A small audio-text matching model, trained from scratch.
Model: 14.1M parameters, waveform 16khz input, encoder arch conformer, encoder norm layernorm, encoder activation gelu, encoder num experts 16, encoder layers 8, fusion encoder width 192, fusion encoder layers 6, fusion encoder norm layernorm, fusion encoder num experts 32.
Training: adamw at rate 0.0011, 9000 steps, batches of 64.
Data: trained on synthesised sound scenes: up to three everyday sounds over a background, 26041 training examples, 22.1 epochs.
Rows from block 3 of the fusion encoder of a small audio-text matching model, named by matrix and row number. Rows with one number within an expert belong to one neuron, the router's apart. Each number is 500 + 40 x the weight over its row's rms, rounded and kept within 0 to 999. All counts start at 0. Numbers have three digits each. After the name is the row's rms in percent of the matrix's.
Before each expert's rows are labels from the 100 texts, of 14976, where the router gives the expert most weight on average: "tokens" is the input token at the peak. Only what is clearly more common there than usual is listed. The data: synthesised sound scenes: up to three everyday sounds over a background.
# router: slot weights (fusion_encoder.blocks.3.mlp.router.weight, 32x192), inputs 96-191
# up: expert up (fusion_encoder.blocks.3.mlp.up, 32x192x192), inputs 96-191
# down: expert down (fusion_encoder.blocks.3.mlp.down, 32x192x192, transposed), outputs 96-191

# expert 21
tokens: "beeping"; "explosion"
router.21 092:537501574469483494477448542521500480462538522508494562516559463488507499532534413553490506469524478516538463447500528557557498566527451493474450469506484458428574465498543417434455420451496513526412493477445437465558521510432471461447510465487514425548506588474490435484503497453541563553
up.0 096:499478502497481456449434568504471475431562588538533509509487534580442494504480448533501471517475460412470491525484492532524511495503462486442506493449500453497555540437523490429474470540476506536499523503495525546557411451473469489495484469512478429549576506541513425548424549483505511456
down.0 100:487566563453467543519565465469435568489505403507512520452448456550495477443479537480498448481510507591487463451525508514489538473415534492537471442542505463465527477550516482483479454500437466470484514508425524488447518526468540482542506498491547563423500603588503506474454427503482414541
up.1 106:500492468580492497459498418570534456505516436433399467457430553510548486529590493542571544528527517482477573534525514480467495488522455565474460531442487500523485554510534496501474535524449541521487444541557419458525489465504492537507522505633478475543479504537541515518544543436530488496
down.1 113:471500521539525535568615526467526481468533508528461512440485496465483501514474479561468461426537532496480455501558553503566525500439548449474516480535488516502463455523471484507446544504464508454374429548600551522511556527460518430459460513552554537567556435509474498413472517508502497490

# expert 8
tokens: "beeping"
router.8 095:487504519474453545506474492466462420458508510538490478528551525447466517558487435575534468438517465510518489455519500509565506548504447492503424480508471430449542473467537450483410440514476472540484492479447531462536536551454477476449521477519542404491485550506543459518482505536517577617
up.0 100:548554555470488496494518504552518501571496453462467470497541520478520497519527542483432504435510516556522508416512458482471506499472537542532491555457420480479531500532549483549544457455503554543604537460436466498444481500508493464560566451532544433459409491441498519529537472492517494509
down.0 123:501513452542494501555532471561543500488413567461507460585562405530520518497503598414550498471470519561525545526556468487458490562448407545534477467520507463566488513468485534520566540518467498491500561545479494521428549460506494447570512490513543484462520431522515540516511505479428462406
up.1 100:535510469485520506481592403528514525573492421474474451394496512535492468436542538473424515507501556574467531551510469530421481527530524490580503543528507496540446518468522525572597487554479508522596543487517524514476504476499562542519488457505524520481467467514473602551553497543469458450
down.1 093:483485399540490429474507474562563521564474549455510541520490497456588609553508500440489473487499492511494496505490485464450453502581494554477510510519531503467520503524485497602536514512499441525505483550467482467503432507552478522527558492524407500493460450492581541530566580448481463544

# expert 7
tokens: "beeping"; "water"; "muffled"
router.7 105:561490531505482523546438510550466443509522496544487538497549471513446494574470424545556515456515477516552528454498545516585526557501517489483416465491489404487549500478549405483438456449531461490494537480419493436510501499437503490441548499513495487472448535462512462475518484516571572581
up.0 089:425461517478524531520579488458454601502468527525572512471526482455452483490477535443386460524456495489488479553473506499451482520459523512529604503514549469548493554520478530555579515486497497463506530497484573471465559535531544483551456522477502575405514480522510485472421457557414496479
down.0 114:469484479532514464447451523520580519486561492432505456459469571463526554482462524476511551480511506492484532523550505452457488498528467511431503520502468503489539533420454495533520551511500508520468424516537456545551450510515511548481529499587437496542567461534467509524493611434551494480
up.1 082:469434495448539485490523475476489573556482454460459451426468537517489504476506584454431464530484538503437510527464479501469467460471535532515548552514546546544475535549504546514582536475520507464628546486542523552482502522526518535515510502520464532453540452485449513428431426514474486486
down.1 087:566506470535477454508474395587511490487457523430543465557539400464543533546542486483493475490472545486560550475515476502443524507523461567498539495475484534506566542388512521528569471527417526586540470546484410490428509499569532452487455537556486517473449410543529517596530560503457498506

# expert 12
tokens: "phone"
router.12 115:520538550517440519498473520517527426469512547486481539501548455459481474573513500549501507463555467509562464445560503557570590560478500519507464465489441400462532466471573423432472415458535450483525544451441492451493492558448489431530524502487513492557448523494531455488510504512516578543
up.6 136:521453545551467512508502442491529492486413429393482483480543474519589485520488576479474534489542487549496513482531485493481552466474418611553494474498436496495471468476508519517513475454539479566536490533502461453392486512540512493508471494469490511509472438466563486463521521452523504509
down.6 136:512481538441482557556462597436488473410557524549523498525511450501464457491551428543491446523481450515537440493511554540533514547496555462511496477493521459492442436532505468477477474518434554452444483465505553472549502471461480451486418536458552490479547536425487451500470497557517448498
up.7 078:478502437513568456442508541470466524511483592548533459579467577519492510454454474467517478590458506417431505547457472494514452485531449488461592578514538515488519536439439506421510529507489520506505502496509525546531503412489538512535480452468481471478578490475460544542433519520461495512
down.7 071:469497514433497512496484592491452492558490500539497554541497558524420512492497458471477443528494435472498467496489520523525534495462559511497475459530479545472489419544500492452538502523494518520489548479506541484456488527527399468477540454526494546467495573497506461499515427515521546508